From a checkpoint of a small image classifier: 8.8M parameters, trained on simulated telescope pictures of galaxies.
Rows from block 2 of a small image classifier, named by matrix and row number. Rows with one number belong to one channel. Each number is 128 + 32 x the weight over its row's rms, rounded and kept within 0 to 255. All counts start at 0. Numbers have three digits each. After the name is the row's rms in percent of the matrix's.
After each channel's rows are labels from the 100 images, of 14976, where the channel reaches its highest value: "top examples" is what is common among them. Only what is clearly more common there than usual is listed. The data: simulated telescope pictures of galaxies.
# convs0: first 3x3 conv, stride 2 (model.blocks.2.convs.0.weight, 112x64x3x3, each kernel summed), inputs 0-63
# convs1: second 3x3 conv (model.blocks.2.convs.1.weight, 112x112x3x3, transposed, each kernel summed), outputs 0-111

convs0.85 105:141141110128114147139128115121148145134106138124132059116133098108131160142137090126092153152132102104089149136111147168116100143187136236126028129118101131116088120081111071136124146066056164
convs1.85 127:146094129097156173198103137172109086203104137110153070137082123150179120098160137130123104125181147112167150101073132148103103099094146158044131100152126126156097163108127122155140122147126125148126101133133177165146131075085143131202101156139056144129179082057128128105155140157094109090085098097114175154162130107142140201141130170125
top examples: tilted; many-armed spiral

convs0.89 095:150126106132126103122112125172150119094077129175127110222112127144084131084074098088165145085063133114091116141155105137124165129191097099097173097149131090111099134074151069160111105135150087
convs1.89 092:168149125148107111109127156125136065113112123103117105110128114066131163153166099095094084188172116142091144118124114207124130169132128137129142141158168147108162172221168089132127138149118152154104159158130060146089097104126137084063150068159103009138159099160138106095101145111152165113168120105139141167101100111119144103096076129108
top examples: many stars; barred spiral; lensed arc

convs0.65 078:068081220141122135149075130135120114131085182095139126147128082121141155114197078107110146135165079130157103112120090154073057138140142158099121115107167129118099096157082118140116177108133091
convs1.65 116:096173173143135157111137114140119100089106012130100099123115152138140120123106175063138191106098159071127113143106152159104156073123144080158128112091156122140065097101123175116132133192163120137151148126073131161093102159109153160088129104112137193114129156154119133164088142104209097115149168175114095090106073078131114165130139091132
top examples: winding: anticlockwise outward; barred spiral; tilted

convs0.73 105:097169121117124109104128116130117153150159108072157143121115147132111149134191161098101108141130102142161194129150123174121070122117081160051076069113090117121145123131096103227097179110138155
convs1.73 103:126144191103178123105116141102099151194078165142109135150100117148177122052060097121129074144124129107090113167137149152092152102114109130210125090137149121106136108127068122126174133164128150186164146114110120110194124109097131147194156135141062136114230123146118108141107109120160077129106065115093098110116109111124141125181168104154
top examples: barred spiral; winding: anticlockwise outward; tilted; winding: clockwise outward

convs0.46 104:091121143115125166094131140142129106135078110151147115152135114180077087144144049128075157097131142113139177149116096213123135092135102148053111106149231124114091134134086122114107136133129096
convs1.46 087:100125152082159106154110067103160129186099089142100128149154121099177166132118191121166134090152074128107136159155133103106126063124145136154176160125133131135097120132132095044140147121195111065078135107138067133144165154145201157111072121102081134143191120108144090118147082101166129085161118112124124087132192129106171150170082109102
top examples: many stars; winding: anticlockwise outward; barred spiral

convs0.83 117:127147125139108143144164111122089136121139140133108130115133127104120160090149074096069170144117135142107136138122104096158133115154121124105024101158115093119101065035151109083133089100046077
convs1.83 091:168123076081125132171133102190109106145138090131133087141125156126058092107123126138147098080173146057131169167147133171096155032149142087200131092116107099164085174128165152146153155115115094128119092109186099151156108136120121097150115120102063155128124145191170129190083132112188119095114166113074114098128124168130140145156108111122
top examples: edge-on disc

convs0.100 124:160116089105144171127124128195188099137165093127131120115105132120097084123152122151139108147091112157091032122168129104170129124057163166118200134136102105136153099109062177105122100135105160
convs1.100 087:135159127154111107204132127101141110136135135102174165131149190154062160134162171116121085105089156113110125113076122110121088128192105099165175114091123153111140116165093194130129113118117079159127121083121125114072042130123127076086097129085202127157101138143157130062069164133103172167182100098157148142103129187134137113133091137095
top examples: irregular

convs0.6 096:103189137131109101157145132109191115117098113076134099134092153150080184066068191113086156100121068147136112081143137108178117115189152110117179127102123124135110129187142168165148123162130130
convs1.6 085:121157138195049174136157137169106159082128090155144135146094149130088132174143075133070172177146079142104091144126137097130148110118110095223103102115151120122189128154127108140159094150124094155109161142117163156180146148170138185111138042179160180091124099142137093130120118153115077096099138101108176091067115103122138144123147120093
top examples: winding: clockwise outward; two-armed spiral

convs0.58 106:177116104128155166096182118140115104173144138121140137126094110104159119180075111138155141102121151060142100089137023136163133138127113052119118150116117163132084112177173106122184089101159119
convs1.58 098:161135117157112166083148132111146146121165066103163113121145113152071165175203120137149098177103107064164094182132098077186113069128148200100123125114138135151164136119130085124129156173100115064143109144118148114110146154096164172080133104111141108181104110122130116162222100089220128128142124098152124177182115127126117126108121128126
top examples: winding: clockwise outward; barred spiral; two-armed spiral; winding: anticlockwise outward

convs0.23 117:165175115123146103123093108126062156172160070093115074121102099099113128152082113133097155136156083180137134103124081172097090148145117156163133187131094179140048098080154104156127135115122159
convs1.23 094:129139132115122118128145152117196114131110138127115118101122100153112166181132110130115135127099113170121127031149084145184158118121105127093010157108155112159081093093071160125162063111147070148109084168141135134118134159098059167201127091170128131120165109089101086133133168108116128112131131128156150152157148137132159154079179191157
top examples: ring galaxy; lensed arc

convs0.14 137:161102086120145141165152096146183131125144154135136173071089158108117050167091172171127102118112108197063102106137189100191139136110165106136146138119094143153163105089122110162151106146169144
convs1.14 100:148110103167095123115145071164146088118155151166138078160216163134126122117157165103139100118149082170136158158145144146164127118150093126187114083069145168181126118094106153145182155148146100105162068125075132131126095127134170141094159137120094105142103139162166113125089077076136115114224117142182086143150101160135147165181095071101
top examples: irregular

convs0.75 099:083128148175099147153067124126156110135119164094091081139155147127136166141120081151108113169139150097165154135094165100075080122089159203027102102102126127120143075135101103080128146111116121
convs1.75 119:086162155105156149101056117161148119170133073124152104102105110149193134122055100096195172122167088081138093118132181116139110154088134186100144143108121149114104129137091091111085146126119143116184156123144075149156156122131140080173129139069078130146164049131130113104156093104115098110068054127121168134102160118125123169099154154077
top examples: many-armed spiral; winding: anticlockwise outward; winding: clockwise outward

convs0.18 111:142170076148158157118165113118091128092133129075136104111122184088130129105045163093133139164113137126077118079103172129155110166108150147106133132141093134138146105120168169060164085080083195
convs1.18 112:122074099149103107127061156177139161130177129106158162144162167163157070117156129185151141168121112162141119108100104099107099137069169184143088141124121136165155096099120120122114099151199004107137140111174143088130160088152106150164175145124143163136149089143115152119113132091115118172139146127161185220107109125130103142114155164139
top examples: lensed arc; ring galaxy

convs0.22 098:095094170166126130147114091145145158160113166117137129162122178226136107143141203111137154134198102155117127130115122136158136141152147039157139139136158135128140098124136171182101178189102110
convs1.22 080:106133162152103105107169135161122128143146092134041165086157111146155091163140045137143090062119130130104105213122123179123076110160120128126119188071103137179189066116119130167090109153093102107131117118091172107167138132138141155112139120099188106131136081154104159147123165134053134115083136106100180108143122180132124120096167085119
top examples: barred spiral; winding: clockwise outward

convs0.39 085:093146160096122139152106096095137088138101061116164091196093074186193131142129119145108169119096111130104078129104142121101094142121171082105096140110132115143059095115125181195095137118096148
convs1.39 093:081142133107172178078134137103129113142135100102099143146129103137134079135137119115117118111150069090094112140149138116111108125139119095255061090118157086088161105132133098117153105175157188132107155121131108105105087155089153188102122125093086155184107087129111095134105201094154090107129143098114120086130066089133133170123165121141
top examples: winding: clockwise outward; barred spiral; tilted; winding: anticlockwise outward

convs0.105 086:134116184108100114148084129125097143146123098181129084132093154108144122146119129124124124105091077135111082160101073195103107128123093102161082108157110142124113110157144066197121163102072221
convs1.105 123:078121085144155169061153151067115113146122136199191159112088110111176097152154114164126133123139098108135095135157160140135133167125102177220116115138127170161107102180108158125135076153142142109107142132114147068162154095109134189119152111119160126130195065135146098168119161136093083137105058085133198158128163111121116117078153158135
top examples: lensed arc; tilted; ring galaxy

convs0.11 105:124126149111130083130115139055077187119117110032119110194147130175111143103155089107096087102130122157180117126094098162113103121180118075131121109094126099101098098157110096124068087119112102
convs1.11 111:096197170137112143156136078117126176116124043123164107110170130137093149097145117130136103151130077093076134162131095106089202117134123110209119123106150083110124079078117127087133099138138141085155150096107189116149130113113130141112158172135149144075164092111102097179125033123198087125105146111099109088168098120132162155160173148124
top examples: winding: anticlockwise outward; barred spiral; winding: clockwise outward; two-armed spiral

convs0.13 146:191087140119186142120174107130185136103151127156127105087094138104188110204070178169131081114111158146088157084131137116180171117131140124180129129118081124131144137078177142100155102129150140
convs1.13 134:169096093124105171044086060151125137120181175178161085117211147133106144114197200121101107178087116126159131122105127082119169141105110144115175134075151136172119106163067164126143142168149135126114130132023117107106109117137160096060126137133133136174130137126152121148084094095158120117178152139132139121115112161133146112126095093111
top examples: irregular

convs0.99 131:154115112151101173139132133108144138109125191132107081118159110125136130110152104104082081147103077150106191125105115172155136128241139176071070083107080103122132123089090115145153102098126150
convs1.99 124:175097142151123131140081136142119133154167129115179063119094148162077121098123124095138134092168131092166087098163160097144147101125136134071112151125124134111070103128128113094154168176098092108119115158073149191140120030127085132140115138094167176123099155116125102112164158110164130132011065136136155174111106120130105158095132176183
top examples: many stars

convs0.52 141:136139095142180141130171100144174100111112156116155162108138163088131102127092211098182108112121121164062113096152155102210178112125139170144116119134060117139135143117138163078170167149146168
convs1.52 099:126144107142164107116061090111081122133125162080122138119155143168092091060139142179149096148081087153107115092154136128115115094147132114117146125097134191144108074103111082113181133105123103152112108078064131117162163116090163106098165163130141136168056131150153143075132141123168102142205166160158095195143083128128162069201132154152
top examples: two-armed spiral; winding: clockwise outward; winding: anticlockwise outward; barred spiral

convs0.86 098:142152122183091102135173146118173083170089151142120105101097139169141155140165111131036187171113121073139106121151133135110164132083120151156140148147193126116151100121081145110113197146116064
convs1.86 083:112159155114122172150159112150160057089164140139085148165128094065078144151091093088101174116172187104116182157148124115146155147089128121153119132118163152136139160129147097142143115110151180095128130105082142177151127121068188172112109156152091192138127120055127077146143109130128127154099165054157099156131144040113086121092167162128
top examples: barred spiral; winding: anticlockwise outward; tilted

convs0.94 101:078157139132057125126126118135114123140086154136161112167092150140147143103091116115126158147126149063073127140158148124088126118180119148075068121195165112124156159158118034189110123084124097
convs1.94 120:148142178135140129079156122176128140154103117115112118167114096202150083081088103084072074181156148160055119129094131190141121108126087155122143085111126176084096116167134133155167119132097116141161129101108077127135075109126077196146173111171062189113183111092141108144146151137114098156124144153073168114147083123138146109136149134070
top examples: edge-on disc; barred spiral

convs0.74 084:123067064132142099088137133119131192113079145138119129139124106128139113096121129055183107094080135136178134097106119215084099096147129148115175115098128148144183135075113120082097162132082103
convs1.74 068:106114179111100129138138104150082128139159148132152142180085120133109138137128073094180085118103148176119129168111112146185085176138095150102179113137112127151141052121110118238152174130163137095181102192064139131053118095161119146112078132114166176171132176116098061110113187156145121124077116116118146110127109160140115114108123140143
top examples: many stars

convs0.72 105:126184116142096182163081142143180117101177134117086107110121122074099095142132094094120083154093169219073106115119177138125112129138100076080110102101051138124147128105111130125158089120115116
convs1.72 073:128162111145134154149168108121177069102130099167090180140152166148149150139109103116146070109122080104074123106134126066094115192148158121161102087167078114159113120128092092110155061136121045150137101109131146062138118169144089187108095154153159112146136095131165184165060178137064121098124133150132168147134096095108147131134106068119
top examples: two-armed spiral; winding: anticlockwise outward; winding: clockwise outward; barred spiral

convs0.49 124:153104156127146169112134162092158076101115178179110120101146099095119158057100130076108121118148153137083160163094099153145091115115149187131143090158108074101131161050120111196170108128156117
convs1.49 125:079160166142134128160142119164143122125063136137150075144145129107046133135117149146100058131239153064127084132111135141132113172191129088110189123154092128103120154125139140135140081122184160139133162155121080188108106093130113103063084150101163121108124147175077152101140160118140136079173159106058110082129122112143129108115135140103
top examples: many stars; star cluster

convs0.24 068:115180069136146121147123093154089119178107083131155087155072102182052135118101109116098127185144110113163118160131115172082083156139077070082123148175150158102113136077129142128101135137121086
convs1.24 099:133160148073107144106118142133209134167096076159049124151131063103087089140101136088084142142163180133193129138062150155147125105122105145107072077156105162136157132200136113151118165187169142124109084136144080078146140119173115171131106176117097112129148178092084095150145152110134145097131182174126114129155087133137081146148148099124
top examples: barred spiral; winding: anticlockwise outward; tilted; winding: clockwise outward

convs0.110 108:087102155142109166119117154087101118084079182113155147114139152082141133121082110141170115126133133109092097130140111131116122114151093101185116115137154112121136116056133039224150084084091089
convs1.110 079:158156115164138139138109121073087137148066163153181105131129153124071096121087096155082103137215144071132142160093130148155109133166110088065151103149140097135085144130108162119139078124130193142103153144126172203153109068143096104085126181191101149135087143156076163109146098133139076097124162151065129158087092103159138135111143119111
top examples: many stars; star cluster

convs0.81 096:124157175171100139107086085123152147130106106094137109224074132171045120114124139138098131202067131108144186108121183112101106106177109141130136143134098111152129089087130106112103149122116096
convs1.81 088:141160065147122128047073123114143153178122148167168121096093102182176150111074110143144118138107148172120142143115086084150125118109114132054189103155094150107165130147083131149081185113028119188086133132094098094166103112154171153147117177131100135087154076096096125091134173129103098132105114172110130112117077163134133120108149103136
top examples: winding: clockwise outward; barred spiral; two-armed spiral

convs0.16 089:137096122119153132162114128106119035132127123079135057138154113041135086146114099137117086117126135105145097107070148110115187133128111148163070108067067106110114116139108142120113131127130207
convs1.16 102:168169082119146064117100144164148076109164135167156147178147091156132143088069121203152075070108098124083128136107111097162135134173156164155120200136141102132143146107140138083123079124139103111099141078135138106139125160104105112193143157143114085140136112128070154083056117100131109050085158145154140189143126139110106061145103112146
top examples: ring galaxy

convs0.19 098:131131122095137153079142106119190062139164138168175171106160067125132138107060075112148072130113185141119110120120145144141121126165131076101181118116141109142139111139225120156159117148143084
convs1.19 066:137090152102150132176062125155100186129135124096096167107179101142147115102160163161091059151109117129184097128191116107131111089132176193148146157120091186152177118141161162116096065164163111116108128157097190094136155151147142098077099129062161123162089125132141173119105140120122086118128147124184053173107126164141124120143086122171
top examples: irregular; barred spiral

convs0.3 127:141086186156154136123097111108120078129105136127125128137113184138128117130066133157146078125130156058144073086134097130158153091138136107183108126108102124143138145039102154167140074120220122
convs1.3 083:131089111106177110092098135093147123111154185150084175156171122102092120138147135201119088134127092144140118148162099133113106124161143134128073153108120172140129099165133057142156118142133055152099110124137119066192149113125148148118147120108175105204128081144100179132138084083081132093160139141202112224129132112142165073138116115076
top examples: bright star with spikes; two-armed spiral; winding: anticlockwise outward

convs0.33 095:076150130111120103121124114135112081109185056096121101113143048095153163082079123113087131126135162133093174102089081153090079118117076117147078114083116121112102116162158099085118089123134177
convs1.33 097:138103145177118141095058110150111136073127053101128118132116131130132117144164174127168091114156103102087124152112098113086123088112152133212118090125114101155138094176112090130106091136181114102107147149174161079094114139077139200120123090121148167085089143121083171213081190134159155116115143065131140116156133134143172122115115054136
top examples: winding: clockwise outward; two-armed spiral

convs0.63 117:122124116163162103128135123142187113116132162130132183106114199085093122119134233101142147107132152162088113117153168118201132117174135119146166100139085073142161159092174146125183136145112164
convs1.63 088:148123141130090133130091097154120145142136142117129166126182138165131116077168119126163190197158111179111127158145110126129140087140150138164117120104087114128128065093113119165065134143135132100133154137140119122109074168150176061061074145113129096121086144191122177088093176067114120179214139126088122149098151128124144129164106054067
top examples: irregular; barred spiral

convs0.30 084:122138108160187130147127119171123122099147168119093102115153123178109178053082110086123146137138159069133135137065082169174152111088116140068120102129153136127182122063105190106115095096133120
convs1.30 087:120132166116127098161084093163162207138188079142100112155127135162061124152131180120153082104132166103090130154103122042170122100101139125105146130138113101144196118110131122151107165125131105050140166173122119131101149135156120058133097138141131109146166179165132146112138130127174119159181077174089103183084164147133141181129084103185
top examples: barred spiral; winding: anticlockwise outward; winding: clockwise outward

convs0.92 107:120115090157103181092088144141181129111115162166137119155152091120075152065177123109106114077103121111139127165165166190168113122129169168125157086081074105113135175060107095131102125153088115
convs1.92 110:113212170121091115161139143116060071139153136102133056060120124144087118182148147089108098101248103092115099157134194155134110122111118129150167134137129154058178056163140059131110127123121102136113132110119152171085153119139141099120157178149132104152137143145148099080060116120151116144132120129162121113148157134126127165149142113142
top examples: many stars; star cluster

convs0.28 077:146108156122104125134130108161104080130069177087137051068109145131163165148145091171065134078123113120078124156098114125077080140150113099121076122132160121139094110122100087185121099076106088
convs1.28 087:083181158136140191126097128109142101122126119182112124101139123147090138110134169114167091111147156085134166123120112123144147084125136090224152090127148116097182093122165136103143068094146191129139103124112092157101114164122119173165138122172113207098129100089131130162126096155189074072149135098113117129160100079137156141211176135059
top examples: many-armed spiral; winding: clockwise outward; tilted; winding: anticlockwise outward

convs0.54 088:195138144094095134126092144136104171135160117143142067112115106116142093145155069171134167118130104168138209148101150065077051126140119077134117162148101137119142089138092110177097145114145080
convs1.54 093:135105111096133125126138138170144123166151109112114148189116129126105175078113085107057115151102143132180107101126081113098155161123118173188121096133207081057143154070146142132104081082114156126138120212155194150104086168037125167152093147154173125157165125080138139114147124130115094099127113090103099149128136144107102171076108131134
top examples: many-armed spiral; winding: anticlockwise outward; irregular

convs0.88 103:110126161223100114125175165122102176144155136137110085144158152159144210083107124103140134177087108086119145135109097111109120123138063147067131106146148120124116111097186191132135182132125097
convs1.88 097:078146176118084147199138136110106154160164087158094167193148123166154065181122145068124128134152165075086176234140162181127127093085138135117130098132150168160151081152104117144151112147105139147110142102102135150111141142120138082096172160107169098162182132181101067110166191157121122123089140117142112133118163117122136155161115106148
top examples: barred spiral; winding: anticlockwise outward; winding: clockwise outward; tilted